{
  "time_shift_ms": 100,
  "encoder_kernel_size": 3,
  "text_encoder_layers": 10,
  "text_encoder_norm": "layernorm",
  "text_encoder_bias": "all",
  "text_encoder_moe_every": 2,
  "text_encoder_shared_expert": false,
  "shampoo_beta": 0.99,
  "precondition_frequency": 10,
  "lr_schedule": "wsd_sqrt"
}
Rows from block 3 of the text encoder of a small contrastive audio-text model, named by matrix and row number. Rows with one number within an expert belong to one neuron, the router's apart. Each number is 500 + 50 x the weight over its row's rms, rounded and kept within 0 to 999. All counts start at 0. Numbers have three digits each. After the name is the row's rms in percent of the matrix's.
After each expert's rows are labels from the 100 texts, of 14976, where the router gives the expert most weight on average: "fires on" is the input token at the peak. Only what is clearly more common there than usual is listed. The data: notes from a synthesiser with random patches. In brackets: how many of the 100.
# router: router (text_encoder.blocks.3.mlp.router.weight, 16x320, trained with AdamW), inputs 0-106
# up: expert up (text_encoder.blocks.3.mlp.up, 16x80x320), inputs 0-106
# down: expert down (text_encoder.blocks.3.mlp.down, 16x320x80, transposed), outputs 0-106

# expert 14
router.14 096:506533534534415555497535483559430548531586423525436492470566456560481495421440480486469513594428479520542471441415564530459588399444569508513496526525415418613581548466468543560504483523435458520559546452579523512490605481517528609482505514557445633485550508583451558540528497501571525572443497528511458525413427511583425
up.0 097:551487439528558485465476395577591462430528462474490504435472607410455556550531470466563473488532342410484525413468423560572471463489499520487415519479493513588582503550437466503443560508470487480555552488484447522458516532517479472609434453494573498442556535527519384457598432446550463580544527437455488527427476446474532
down.0 106:435520530500498610512491546525444585495511483555479541430544526498616473459313524501531544519533553510433495485494518515465488463539533442473451611521522492538520521511543526504519484517546480509453479595536636400542597604581419579516567498521453463486479522453554599463564552503547550439449477556510470535524613512427596
up.1 094:494427546474461484438493510518391562447419485485612460419561428508409457486537475484495499560551561492542432508504477491487455514505504455482463636460469527508565444441478583540485613519461493483561612483503501464529583461575531500501426491555534484533467432486493478467447507433473454444552534445437496398546619581495514
down.1 090:454479433484624575473395457537482458485517567444436450417568474581462445539556495468432579503494520526458557452472433504548550521474593519505501403569640530589534526556466432471427497539572543489529504612473560438525517583417486544617425429516547481516516479489522459516533553649492471439509544542461542545490418478535540
up.2 096:460467463440587477572487617538527482458577556450469470449465446478559481411537586467483492515416491344415466449522541521595536480472511569503504538530465541454536401487586517463416510485525478561412475527540433465496568540495549437532535530492521532535548438476519504473512573534454443451486601515435493499524563445501513
down.2 097:554546456438539436467508470528474515479542472591491526469521512446497603576484505430503508571541482532457527408534563548519486411416619516502396479443468482533482482477501487536581515539440450476553465474469439535474470562469491477474543486492445440473468478580506450495461535560460518446443440593478562438533478480426601
up.3 100:485494461503394465425558508557484489470446532450441477519516469447531579596585512498544613542464520475498501443428476508421526478535480409503508498560559594458546549400507515507527566428483597551621484433530470523542597536520564538553413483417555538459607453418482491529403536568551536556515494495581547558532489493469435
down.3 104:517512359481522477573497506477497365425511409477573565484483549521461571463446500471452449515572530484512518572502438565542547492424583521547519587435461522404478469491432522529495498501502540508558492503472515446449526574532486445448523483483519618463504521546474496428556554413473483582465531441363467512509606499535418
up.4 090:547392490491550538526589410545480436453493346532578602435488451474444532484554472512451563501487495414417459511480520434510465419499557579423523386471527489515684567438515536597415520616435391527469526559495483525512527545504628508546454573546409507487511498522545456514495446514619472466518525455452450540521521481541576
down.4 100:587499444447523565584413513522499565460484538576495442562456472516548503497471552439513513482486460506596535498635504564454474490502553444439559474470457480539469487512513472497549426530412451560453422456480495567546497549477507510625472496428517369611536470528517610542526495579459540577578534463484530470551508512505542
up.5 097:426506487499511463486491479423487510455568504509450472512571424442551475449550494457564488468454493534442549547577421481446506516472451425449546500498497533511482452499523579577439565444523485529503481533464609526516490474486448420528500552401555537466596469413522480516406448545457467578495517457563533486498423467533505
down.5 099:439481466517496487498492457562491559487483383369528538441491413462477445553483504438510497470532449458538541493598474500495482451500543436530455467474544605508475458518524504370473418400487387385532499503520484528511544502487521596427466410621480487525508528402591518517406452434475496480446610480457554528496494490542490
up.6 103:454489508522421488482462526550497454520605504509499541584525538454541471537559478547549482478541511488444664534480426533447543488571492505540571507546531467468584510469475512468581605487553490593563470476529547438574571464530480566511554436455436568541567517522559429532443610593528453505576614549466606505489459522480483
down.6 106:523419495483486493474487539459497406521564493413518554491631492466483452443518335579508540525536513496471524485596520491521471538497466546537544576504420478541480587482532500521545503445469502406479500516515480492509459597481468562443458480559585493435499552509521486472436451439575479491569573663466477464520512453508385
fires on: "h" (100)

# expert 0
router.0 089:470552465518585506439433526506518518475442402544557479446484504539407527478460473537467571436526593554523406504438512505417534516496466471415480449479550473459435489592465377503589586528582547501455446486544539512470520450574521474519461514513553433579575543594458521522498447394517484464483452483538515507512577521472507
up.0 106:521551433574486559441435574426562555455505492534593481453549490516519540561450535541474446528485510493510604425511466535527462428454509533422566552452433491575479436446437514465387379653482491443389542510511521448483483417484486540529476449498481604539477458506632511465469467452462537504503478556520505384483446522581513
down.0 096:487432530416453470516449568564562451504486554451480462523430391424532592518452441564554457553478504571509340561453523571537479461407491456519465525473430467491580504500526503479601468510482413530537532451432532531465497538548512522491470416496519455449605484536493508588579534524463362531477520499469473538571416474502554
up.1 111:509509444467558636469476344533534549459446538496505490526505477390545538492481503457605565503422558400459465468492563468485526431532497490568485433527478429543541526545507555511519565543497425566492513445468477570543500545536507554518433450459557544453493498555504554545538486492528504488597532605477384457399534399472473
down.1 108:540438580499544439544444510445408484456476535529439405499553456569513566510556513588405498458512545549530503489530512557499579505526468504495503446481585525569500500457524482412442500394534515549480578462504539429551522485474441552449497464411483563587575479619531565501488455461556540494503512464437355501435516471488465
up.2 092:524546435430481440550521533536534530466591472498470563497516403540565481429505466556502371497522561441480542438453595527568454532532521595502556434493473422529469474548508482540514369490492529497482471436561445534539531518513438492469511576472452493493547530432498495511500514429539534483517506552531394453469492534456502
down.2 099:589444547463389547516560451465465539539515550511475492484437576531540455536530472391554535502465491533542527447493528544517458418548445491471456482566492507523402505673557521432444494442605454485445488566554480529359492484550541547456478537551445486396503440506515483595464522477450508494444498480506501539516544543463554
up.3 095:513516502502536469464541503465612477455504500548517520495549626512540521507479443475506446556478563507497548476440549528412522521442464520518449447480518478524503498559483498498518471421493427533537409513461359454533478506517493464536417471597514473460564570493415537513576404514476433487485535585552465545544562508556493
down.3 103:506523515629499519537545585442487429451517463511471514495450525537516463531478504504462510536414503504532453532557453526552548557489568542550558555518390530479533447507477413543470544486573571391505529453576497472415440415557419531498442487483563587471513475525476436414447533492419424508491525522471473549517460469497592
up.4 089:455478591525522573557442549467464467509497421520488581507598484496503516491564541423545552555505445450516565479476529471476556513531431537511472445580499534593448428447485464450526490422594439511622517543510554534491504552506518384500517549462499556493543443470544489439596454542575550456576504484587498484507496558531534
down.4 090:516500438529454429529549546442540568529405558561448453485396519544518546453554438425448493519474529437493488486467532571439418495429491438501432460487514517560482471517501540481438517493559505494565488558503482537571421527448439517519572583480515574482468516500566367646616504483537540575486588551442439519441370345503510
up.5 105:525544480474526476487457485487484533488516476509575531521540508503457502405515490500560532463539540528498486571431529477474522536436528515579451455464519565517541490433529542533498500535488472522510533600500527499485481477538431500465510510517587472423555455390504541492496458461562507546478424466471523498510530564513519
down.5 103:497527453530540443480557546478481441611519573420518529447541502581612516511506578437477537412535497450582450483410462464503419519561519483418467532513451544582473482496562533559468549489424473480478416492481462523580498522517436655533453472447430494429479554488538598462480542528484448512498437539532462596526557505518496
up.6 102:491469430548529524439501474551448440486471545533420568462414431491513442562422500565446541444448491458448557464484541536591524445592519518450539517480406465530492585507610474536509544450516539512446410551476483466470486570487445417450516435368475456529555452442524467449528497489537494544539457413522454497508505509457468
down.6 104:469409429573438461528493514497554499493524474567458545462590506548485581521425437394572525461501493422436540481488471464490563505558445373477449508465576509536552489478585436393502477455467466469385532541406556552472554495532403576503522491513502462470568543578615416526487503504593562484452464530504452401542508541546472
fires on: "g" (100)

# expert 2
router.2 088:523618439539481454439529514496387542418444578489538472464556421492535466383512485543449542494517464513506465471487493514475558616604445458543535467541577558496435530385597472511497485474528509446519510461513515535500466572491600465568548605497487450443453454460551488430572564574444504448494519538515453443559524500439518
up.0 093:458450521398559463414467445523433533483482493556445604601477433523466474500462505442458473508507497470503546476461486473516452545485577448465474529514477519523495514554479431444496518454422459553504521447421474557485474460582531540557501408440505558485524432508513450548458601567555545462510445563509516606418434509503572
down.0 095:485440447541508560503399428565510495456378458527366578516498569477505516568499491473569540588531449485479532567531462506486493439505470476479527486529501572544486570456458581353500458536557470487405554495442485470435484471518461420418448479470559449448446508455509564481449436506508461603529484473492371551393481494610461
up.1 098:567483431526482460434462603583504482488511462549405505525470467530468530570588401454598485575430474432489487528505494508555481519470477487448462409417442470493460502422488430445549497557520478573488517537427583438490544491523526567572457565455505504500430450482528506481510495490524492565516553588476520407414464481513463
down.1 099:491495564486476489511519512481475535468494460488556512527509441607496504498420506538496537443434576518564551563541592535519446474423513421451504450390477553519460503511494459506439492416492550545511514510402488512554486481531495441466511459492427607399559409400534477471475534464503533466517456508466478530416426516458555
up.2 091:481539524588507486445461433506537447432505361489476571479509455499481597484494530547509514522492549527522519472435562481528471477518514539471507574497481521501507610545467388498570552538372404583549518486590450584509512449416461479541514464522589525596574472519496442484519462458478478545458549507449426437475526533515484
down.2 099:450528473488484496403449567530516466489535519597538516488595479571486509500439521485519479388500422584409416552555501441520478412584553497457569420408508444455439527540536500440507457467468488549466432522493562507477498502518561541414532484549520421430501483606481576441520556472509439510469517530519497502492477560538458
up.3 100:461548377524500505572444477583447524497485585456461454548541486483526418496544519415586612535434448431467487543538545500488555523463538434498513555501529490496494520481625517461524535590463521478526529571537522448573539508516454582584525528587436528575557538529505534456560458515573466468460511494496524419439593489499509
down.3 098:485482475499554453478489432576448422547502470574457451476480423421525620537548525475447604465488434395583538521517575482541461552454582443489490510488532442535508543489420422460477481482530548502494554491505520572493398495515530502459474551431516426479512469463489527541483460437465504486453536482613467548493399565499488
up.4 089:540567541505510535493421597532480464571462541566558531612541538494491573557431501458509434565472531413556508549529403486464531494509517470553492483563513465493474474473538491607623472478442476578505528594444458610518462566476601502546495471472466431484484565514573487473519556465385606462355506496535432529480481531487474
down.4 095:483472465465476385462511615424492522457484504397419511495475520579478568545560514505522473463518516416505484529402493505526462435472417479540416539552475454486471550610564466591559577461466444407377497418488557517498460475437467492519413529510457554423507551526489498526456462486451392475536556472405500514431559525631549
up.5 093:480515555485417432585466497549473474499565601475578560583419466536502501581494410495437545514464552491533483561471516404485518590506454541419545474491565452547546544537456544538592508490425433512532422476505534398606442518527504555475512493479479572592524451441475503564440557478564565434402467378482601518518528555459519
down.5 098:502422449440456584510455414542479467530518532525525482455425509476500511407536521470545491506462505453555544499518442418504457553439497581548426536388471561457446534473515502591463469519490475551464471552510393485518479569557531476445468411438480498527550371550487520499458546474554437536492534607572533492497442520432522
up.6 106:474480504557560573483511517440544522518440596518534446576520506461580523523405471546412419543499501478463510445505491486494442472518438504476416517607532458558473493593465411494500421495459596472506470442553455562470475537528516608521460534512521409480518487582433468497553556508450498479536460484469557380459463558410452
down.6 101:564456548525554539475397459492461532507489470450458509466502466591556462500473488514552305512591582590484536615533526550487458448445583450542556585558544483490526531507458532549541491435510501461427512502442520497525468549461413560566502416565529529454464541474467580487481534470525545518424522575411510535582539572499514
fires on: "q" (95)

# expert 10
router.10 108:433523580537466481625482432433449455537408459405395478470533500455599527571518542504494572448547376487528446565509436567478456485454468473613448540425512528530465491501454530491483488430474444541521418456508567529603561454490456512557512496541506436508513416543415484468532511560515526461564510547479413505537462530518465
up.0 098:554467524522513498412487470456540505546513479439499487518497440548541544517532508526504605388487559456492412513506472405519505433458422543538431523482550504499500415410538454548520406531480568559549501468434516493541423511550506448502513555549497439500393501488464442430511460507505463423432566622502461459495570486535557
down.0 100:498419507504502512552461471420475541485498578518407415587538493562498520529579463567507490469523467489565518463542578460534555380427523517581585460477533540516526455445543552550526461484462506459522475563485481562416530486466396478483532487487544576431560484506399523501498527452465404494433438502530502461514544503527410
up.1 099:500563514651452472484536424431435461440538500516457524458468485440532406610451435440529475494505403591518476566473525416527568493572494527490578415551502523404510470462591477529561519536485525498510545435503416482490484507619543454575507477561532477504491473484495535528513590565457467449578582566546535556573431440518630
down.1 105:661495500499494573432449536504510512517504469399491545456575535537487494457575493413508354524461562481486453519473486570465412515412519514494564481508520564599379393439436514522402568436464445488478473458488552519453529509513480487457506507414516443443440503469475498537463418560454538509498482548506456419502407493511517
up.2 109:455472539545517498559387496507492509509502434522490567588540598508433490409577483560482536572573501490529487518584468521488425494560451556419484565492393425551522518501568584408596496492446514553475443512514608587511587578494489549506454505442473488411517451390420573560422509394476470476590567536517512443635442514494452
down.2 104:492564500420566507499537475471558528570545430551517470532533435537479475536477449510551496530536385526536547414452445537502520430497408547494559464559473500462412529573485539564559563517462520472487506591526467611461618594522563511490577497521483497525491567502438490486476431447530461536531544551424558486477479502532461
up.3 097:560523472514516487449515554463556561435533434529427508483552459523458496482442483558490461527453596424632487454529500450528454513431438517562561493558518501515551482549556594589505520618533423479421425465500444504439496487448416549372491524500566585531510514483502461505534521472538421371568477481462459485507396474532491
down.3 095:508465492555553506505490476552484550470504596512544469590505404500559384486557584460580575461499481407480544490522530506505577481479491472555529565469473470475550476558488472473453532513439524483539506600504478545457523502430509460465480503477469518497517512518562440430468523534432584506470557504459463499459522535456492
up.4 107:516491511500528447441544456578477474485523480475517526513451438523572541403491542547506465474446441466481411594491469513495522543460505448401480532585528576454531484452454561497558478445475461427513491569483531488458523490518405533533514429502485548586548540504424430504489519451508549545557489458541480495506535586512498
down.4 112:587388529563495577575452495507461405549477547557488513516547484539494538506508457360425531540546558507467480490437433557494532504485407535577497495446510547475508444415413478414506498598566492527450520465483510491527480544422523477539505462516397443494522522465477502519593453539506443466439503539519491563534464540515530
up.5 090:461509492500535519435451436482464504461525522533517593437516428463491570495595521468448436540512574509519539488540499535563543490515462472527520578404478484455391555438500570455488534505543484456529515526551481409491463452450436429530493454459461497488438445473552404539561503565461492497554477461508527548435546475468415
down.5 096:432491537474487419468449553427522571448504471471584506463434491449479565558498427444559560519521470521535499496490462505557422540546511497405449510516459470593522490503445516452455430428513474527621585520446487467518511495409590474472450492446420573528456445499448528598496499607567605482493513458526538489620563483533500
up.6 092:503456531473407489491547522452504539493512579578533502412522535558505474463545506512481561539412443536550540552515383471538453570492549523483377533585541420512452439512441527574473434470440506518549576486539513425506484505511467438498448542532624460520560418500453500479496508442445467491491434448487536562516480354588520
down.6 090:533480605591535564546512545565432563535477494495512406530432499535546515426580452483530561469422473521397417494540485474540467427482479488462481530516584486583421565478500486457484473477528440490486485497572502447558639420459542491469455568517428520471599571545557539454446552509556471452574527458552436406400441485537532
fires on: "d" (100)

# expert 5
router.5 099:542473515504442520448506493590443576464538538548525491583522499529478497626554415518561434587485517518464565535489470518493500457528468485571499564485541502542540467534551514568514453493411499392505511568484444527459421515515488494502581496567519502450493431468531508549464638431433519471580452509469546537442563499548496
up.0 111:438525494403434430501451501475552514555564551483581533507503574435491462397450452581533446536563541477443562557528457400542506480583571599561418469484473508390500435452581505462475482483483611423497448511426478501490558557502482459419469427442528582598521531525437489526551498426407448423571506488518510504481474554476537
down.0 111:550473543458495460523541464469482536430495434500603453486473494488550477484512516485541552457601562490519470470454539572554501577561469465443467455453411566528540528477565448493516533500516505539484600557429472548583483500454492505554480473534553544525395576472505556530566327561544522513527406553486532434467431504549509
up.1 115:452500519418531410424501428491554556418431506479509486433496493461537610429551437502417502477461532558508542518557492596522562475513585531474497500584520580435505498483477515520472466565530502479519514416475511523523598512513504568492525506450542443502442541466458516500499479510541564439543448512652439487502493431533480
down.1 106:560482479578506564535513577556506517467484548522478507454525475508566549460562561513544469466583471474520441411423498423439506604496540479445447499462473467466533528480575545573442517482602369565436434551564396487600428450518486493484447498557537600484501446516437472522440530469563468492446482502466569499551425512501564
up.2 096:500464541506607505533551482552495527514498493525566543496516529567528430516450630433564596527472425463544456549430558482448499484498505462435543563400443469585499437474580470490534504495479562432470528525478476534489556409499449598479517583504469541480545466548485561546497521533615498535533546535502447412470479485419488
down.2 095:526327510421390517434476469516468517472494471417418453493506581579433500531519536492426520493547452470445534573551353446409492528587492518560422521480533523506428462407428485419468447502473404516539543550424499490448519508556535538431508460515446512454605523491493512456534461555480428519508506464455550557488505552590477
up.3 090:506586453535393499581447515447384427476482510557500459523471521457556494547572418496539454423579518498532457522469552465463531473489543453521495479477495464563444443504493465524502459577444510564573496434501495484501561558571547506492467448494548529491516499527518547510448446508475397488427500489444487559513465509598479
down.3 095:517456480497536483502464428489587433556519527429503639606493532512560599447417556528488546511439566601555523519483522502481484475517450506533544525498436453496496528461517540465429426560491579449611588527510466482521544515534479561579409482465508587427569519475537475455510505411448578533494502542490494477498482438514481
up.4 097:473470529448414516523515573476535499544503596521434546435637490486461517485500472554504468497545439497568562577482524464556554485470499517492463497458519521473532490526468510467552408578453533501508490590374519506545475531454452543480457642409500430518448448498540486509500476483494494544575458471520492485409555462541593
down.4 098:480426494542536472524473496502456466569498480509507525441491427457435511491424473534530615436566424559506430553451480542434479447537451565502501488508574405475443467470482605529506491449443457494543377512520603505562493441470468484573475485592561465451508584480605442565456500511549525527596511530471582537519527507641504
up.5 100:491416605485519512417539522423583529468490535484431457538537544594426541428519491586531536537519463512487549487570546557531553501523453443436477428512542611435339429595480495533537491523585514538511456478501559561455477457541552445453441572469554500581463571531516520498474494489466479474573571441653542523498496525524404
down.5 101:575516555536547531583536515530473447454510489567490494519475529489437479515453619500364578534525523590481429469465399443484508535437525537540422497521575461496583435515481478478541425453453529456420456416421464580420453482508461506435489457545417462452511405585496451411460438463435489481419488503441571518470548527472521
up.6 100:515390479444445621489474441483439482463529425540598542565593505535555455517540532463483527450568423474413517579548479545493496460506496459490538436439554425577591458544566585524416499627424426482624519628550426498572525470493488487518456444491471544575487531470488447507406462486545544531450526481577516484385485500541401
down.6 098:546458515475530409460536524499441459523488485550463424530480539400446586495479443553537411516451494506467505461448412434513459571485529492521561526534487430474494442508480510499515466428515529468547498565493433545459529494475503569497487529479460662444592411531570468500527490488516509618510548406481487475498573529558536
fires on: "h" (59); "s" (41)

# expert 9
router.9 100:543519557416549543597637438504547421472586428523511445470508512400402560403446438478453518526446494529523523596446565499557538509509526475572451525489503513514591499473455473432451455559498594385490521524517401499547421526449469557429573517430492606528559570581499424510482496523435474517453470472445441508512452484502481
up.0 097:407512486430601558470509465535504455574446501476541412518464438433493569514495454442508455490509407550527544497549451510550451464509506486583529536519474481504534499451572430454493541591528572488445483593484477558465485535500449497434611448463541461433456421427382501473584504513539451521527461567477509435517502560449480
down.0 109:493461460488407467454503493552466444387508445471469521577605459518541478483595523512542459521594458509473546462524401576432477591473495509416490587446494530529456484484457411544428495452426536546546489474552469472573579488469462468528522441483452503527488452500565471480492455424496572458387513615418447557512480406493467
up.1 103:581502523575527539451488470480566517572609328464497495546468436559565568407469451522505576473554471468471591453497561480449612486511468536555498564532462534557429496531576416521428568444549523488539465511470463523523540507466456485553497467564490519414488451531498550483511476612574476533576469500517503489578441554547514
down.1 097:442524516478485505440444457449498543467490455566436528401536436487550552506457466564421559400531487551498465445537497438556498433497508428465528420565567487551533474523523451452490523432510473552469509495519492458562522387540478479449478564496500515477607513484490548563503513461418550598468529487568523512448476459492533
up.2 100:517524520546513554513459478416389522545558582476488608421572584487432393472535516548560575416515535514491582539561635537539461450454554454466496455465400499466533523490507535498503469490556548441479573489432490479592446500465440457454510478396530560517530481460428476375589357471471492467399546466550505589454481538555591
down.2 104:464551502585500542374512581521554474499487490462535434540556489453491505495516402460377494534425568512551377503494544501530506534464477466471517472459521419520542499542481454481618442450571546416458489516492468566495542516564603527553458547527464470493535466413430563479523545492440526569557483587509460447432407487584514
up.3 106:432502479570540566524596538439472534507567530551381536516465429490532516489577439505526557422512508384435496549522507494452502549466470567516477509500440455447493558498552484525496417483552448492525340491461434530481415572585467449528535562499609566501461423510494519567561558495533616496548515501542599500517574593491507
down.3 099:396533508428440507517444519459427533498504361479584484471507542512504591469535518581369560472431465467496452515567452559570531529484502515492525479482533449539467460497474510577548464507436535488522454571525481479398521471425612482442447551480449471469458630557542498493564479486543416507418504507425411497482506478509438
up.4 101:531482461465523504541434437472543537527524508455419490494588422511450517514451591470520536586455542509437523377569468479520574478481546517486454381563440607532474441562513554561492548510582471446432477545466514430406498502462488504426507559546491440533509515490483508495472599589592494483515415510518519444508600470464488
down.4 103:475493547405445555512545484432486499481495445587535534442511470485528476426548467476550497494448484439435521488573482517527485537443449400443564491543451559434490534540489517381489544489573607514521481484468490565415548458508485514411453531556462484489318512482532495453586509501493513454527504536524495522479450536534616
up.5 098:453437502562609558500541531436465464553512427490594506516488489534497480440489505516555508496449568469481414496577452513412457502460491452454520470486549417467485523468424444499575578505499496483564510386531524477414482530434452459517574473508422462531437496540431488512374408535509522450521580410501555475466453490553475
down.5 100:496456452513421508509420534414522378476572441508468426516544534573385453516526545464552550558617454476439543501485444571465512589484570511485483494530501532470552586603517480432513501502516431436508475492494521453513505497504482568519489487473510503492477484530487499526446353507542526490485450517596439544550444540502463
up.6 108:538558508451624516448538502521446517497628477513527452485425524504491509529549511445590478495471490542423535506433442461521524476452514445477514581466540525480559485463416527467509503429522490437476468481462555499442527498501550524505556556456550566563615515477449481571451491471469432486479470580495625482507484473524486
down.6 107:469487486434449402587436480519552475464492512443293427488460434459405466415383371448459394630443509522469499527522469520518575498479589464447515568474484486495490495501486485521535476557526444487436511531503482457482639464473510462476456517535566518510513586488427510419473501483468502558518434494552504467441542403505463
fires on: "w" (87); "-" (9)

# expert 8
router.8 087:527536528523506509560452454463481463527476495568503583459584538454567480513589500391563587517488488371479437419536420422449489469411507506432602421481553501562545591552490457529513469467456415548485518452573501494439543499457541485577512459434532514492491449487558502413439495455371476505606552514531544479531496462434472
up.0 091:453495457492508452500505475460510486492535562407451512511451420512476514546568468524471433491483436523478529484500465549476504497561361530475509487504511506491416471464540460474502556413488485517595588555490624396536529564515456504459461481537496410573486581444382580539465534509458548532513446430576488484416456519589443
down.0 098:524549486499462536527505407528538395443532547486622533480404534394532472457542511551451479410570588461542400495488569494404396486522446449603654550524535404508522531508434523539497502469558489410543518634527492463615471473506508458493467473495553527478484496492521510462496451512572506485524532543564458540507552519478422
up.1 099:493477557552585410450467592533472518458456578561557540514500429506542582437469511583533364465508523482540578445471396527422500575412491582472458424461501536540458560539513545530493456460535492435619469599551450463595526554492496477529556480410453492481581461517464469456435546508457457468528567416423485429522443564389450
down.1 105:501525484470407498506465506517524496538561549536460598469526440381447489554445473531452480504441420483412466523533525495582517482471543518527578520515478509591482448427453595488513481438613466496499475465449510467473493518328555485532549543508463494521597437412601492576518629476516554482493545575460520561488610487557545
up.2 099:475604521467452492538460541533442439451523504437469429518469547518480479383445485429469498444396433417475486485493504530600500590594476532504470533503528501507417528421496430563419439561621618409526629456449517564612468497498503484461534455471476499529567528551521414506459494595443510490457549457542437470612509541517469
down.2 099:456468404504449458469537492578469439417419526425488590530485476514498500603484492400430495517531399539468510395449447500441431510439425512531560536556391543467470505551548525460527488494474489536471547523499480486515454468537533463568366504533533551473462517536459482569519525482504543442478477563513577624479421513462513
up.3 101:544486475601622472533421514520454555444430553505648514490510546517493637548551522460435638456554488506477457550462467422488475554587555509487553482510501496474546495494423501519494460531512546507431508428562458546509532491558510454419514510428551414476570484536593485504604487490451503578475492477483458559568536428525542
down.3 101:409395481546510542494575478418459481496464506565491492521535524471391451483524496400504468515506520427504421565523506498537406530519449504363536433546488486472526502467480518443556442380596512538520495545451454445415527515414527499469504404554453574557507443476517539524483441507443549511440610501522602516512443514512471
up.4 114:489588506470517470531501396557424479533513647507515562547479489458539461501495507607464535496487418530512533535551413544482510523566459435468481393452573576464526462544508460508532486527434482536367453467481554463473426400608458429440571462498481481455513545466493500400508545466487508559464536407497443466495551497522518
down.4 104:514489505483557444430505415450568470468477461543579490498613506391442545503553518490440533512566470505479471483477560507469525477515507476461516515459461489593606590489498405445468545487517521587471546557614553467388589481550546658565572559365493531457562448464447503515393472455493493516544543532564514488482473423479479
up.5 095:466477491501582561471494577517478559506483495477531436497536503471504470397468498563453479535477519545454510538541430607546555402499419480563492560564474541515610443574562448423480587569452437462527482475518529486534601499392542508481400516538562495520413577478506530592626480471523506527458471535461441472497502515434550
down.5 097:458539508584521598552531633500405480533424519458471467490547429449526456512446423477542553545471601551567440553584368491474506465508587449574530417463476453536558468560496390468579450508538520536504580485522481524524444520478412512523539474504582487561566570470436530444492549474487508515517470534472481542583571525581541
up.6 093:550529535459535587559500496577534521523539495529433433442489536494486454481489454473445475442484471419538480548429441480575553481468497557503477514509495422563634565436482437473529547454581503446511412512569473535590426541467630542500526566513464519572424567567499486510383526496524579504565537532505484575538506501559561
down.6 106:508501581537597463503467474517372515476366403407587532483432493526563515301433571501369448480554472508476553504525459497598484504446440560516502475502496470531499473475456542477418597481560467483593539434517486466579545454490542510519448581602511535573502530502568504532572529444432496514416512412528456443571500459490488
fires on: "h" (100)

# expert 15
router.15 114:459552531467480455515470573519568420462538444554567441539501562465458481497503496551497567535589427535389508437513464485437436407531523461560396475445488527507443435500473556502488509514553588479433549543600513596481478562569571470534477524533466444570432548558505494545564505452570573502440496553517573415493599514500505
up.0 101:513504479506611469400407486523475406476501457514511522462438494520428464493533512506447550408507507489409476481556489570501480456493498484512520556533438529506525533504403575510535459531516589546534441463548465504398485433551450450490510503446500478515525543402521543526477467512530535545512637509474485459573591481505457
down.0 096:539525525392466581470580446515549452536460485407557483473586485495516580538464513522542517524485421464455564468410519509453446420455539530542525501388500611464461490531528484469618425493462504519543517465509428474582432473471440547456469493588460496485504508567505465452523481518428629524467540485470292442497464519519421
up.1 094:517480529492556566484398513451545457479540509472472612496564507502466423573562632508497512505550504483431503515532480535377522598568593492446488515580516584441515488526472499438524459539469474544495500500575478541482534488510479546450492541527451500341589438562561566503417483483510488507564568522478498513484547508453524
down.1 097:524472396464527470563460500573585546479506518534489467473508478472438481458399461523475515502499528555523483534521482424541500489505511534488454440449536416528480533503540452557577467476484496577536572559534526450503509412450518471506447548513476465532431597583580462527587460469591458560570546426443565448494492490512499
up.2 109:486522547487410491562492546537446442594471537431485492418600434462482447453419530444584579515563588469619545507521481483520534496492573455522457478492488499464421535522408514464497495407535548534526477480509567517396566417513519553505506514476561509547540477556505444374472423491606465529481536547557589486540457530570541
down.2 115:531545529495450524505669534467403452466505425577558516523550516551531491457474443520455463464553506602521477408409453520485446551530464504529438452448467437463453559501532534513422512558546567510451451341476494488482543521441469472488421384455474467430553522587487562548506539500573519428479391502522528551518452498490601
up.3 098:508509511462452420493433435539506457427503494481611482537562508531563521528533534501410460420569486417543510473474502394475493459523533530503442534543498568447498502563486475450388427585421492511492434509536605546490514461431488399497441502496581489512480476571454599334496536493485413501535533435500520445501527389432506
down.3 102:463431544554531422606568510524471542493524392450499475556501577494415527454439475499485552448529562527491501527541450632520543468508435398504548413492508545501513484471514500644546538503565573599495586433463482479444535505543509545450484603472478448494517544487467461521445570497516447472560466528543486544487491545515436
up.4 103:537532368454455480478443427520528441509565541392458474465389476461507493403495465485496512485491423441486466550385537417450474557600537502496492513491494550472519542498503489485447381585496484559564528560604533538518469568559588509558488491441520524536510511482526528459472506404517495550419521525435579520416542454557472
down.4 102:521467501528487553445563494586494438580430600495533473536523459574499479544574522483437447445524492448481586456430479435469448516503532545553429519515405529471460473535554561533568550517435485505591486573474552455520502485527467442484433487564471489434526456499446504466605460541590586551509451518568366444583460482488617
up.5 092:531566408527559475553477455554556525606543480467485395513430539512486549588487446383560473421547374499507491507513462479474551407460511509569609534590463463489474479405531432571529562524526532490511516531475466468472541491489540426565486548483457475589556497408583430447494538443457406563448484538530430502607502485496559
down.5 093:468495559500427449584502420490535418498561485494635445519393471565438524473556414541453533510455546433443504517491464475438453567501480510553433456426522618549460486556477615535505446490514524543486521519520527487588466479471437531464533446470526551516468468472503487532538475468497541573522506464561489460517551540530465
up.6 089:513495490458476508429451603532587420578460563487547487463498431538510570543470563525451463524446558497488555506554519502567575535562547496460429499529545471562546528448525481461536584516426499490481499472551369594436419421516456592469474531510487514539475508521425476481471521510418439530548482442503513586554517431464450
down.6 093:554513484423451497407567458504454503474549538577438460449522591468498585513585521457503421418506527504467517489479507559440457392520466560600567523540510447565489571560577441513478548460466524508472529497464502504454474404530585424507555554599547546527451444461509495454475540579400528565449609489553548408456516561436500
fires on: "s" (46); "a" (43)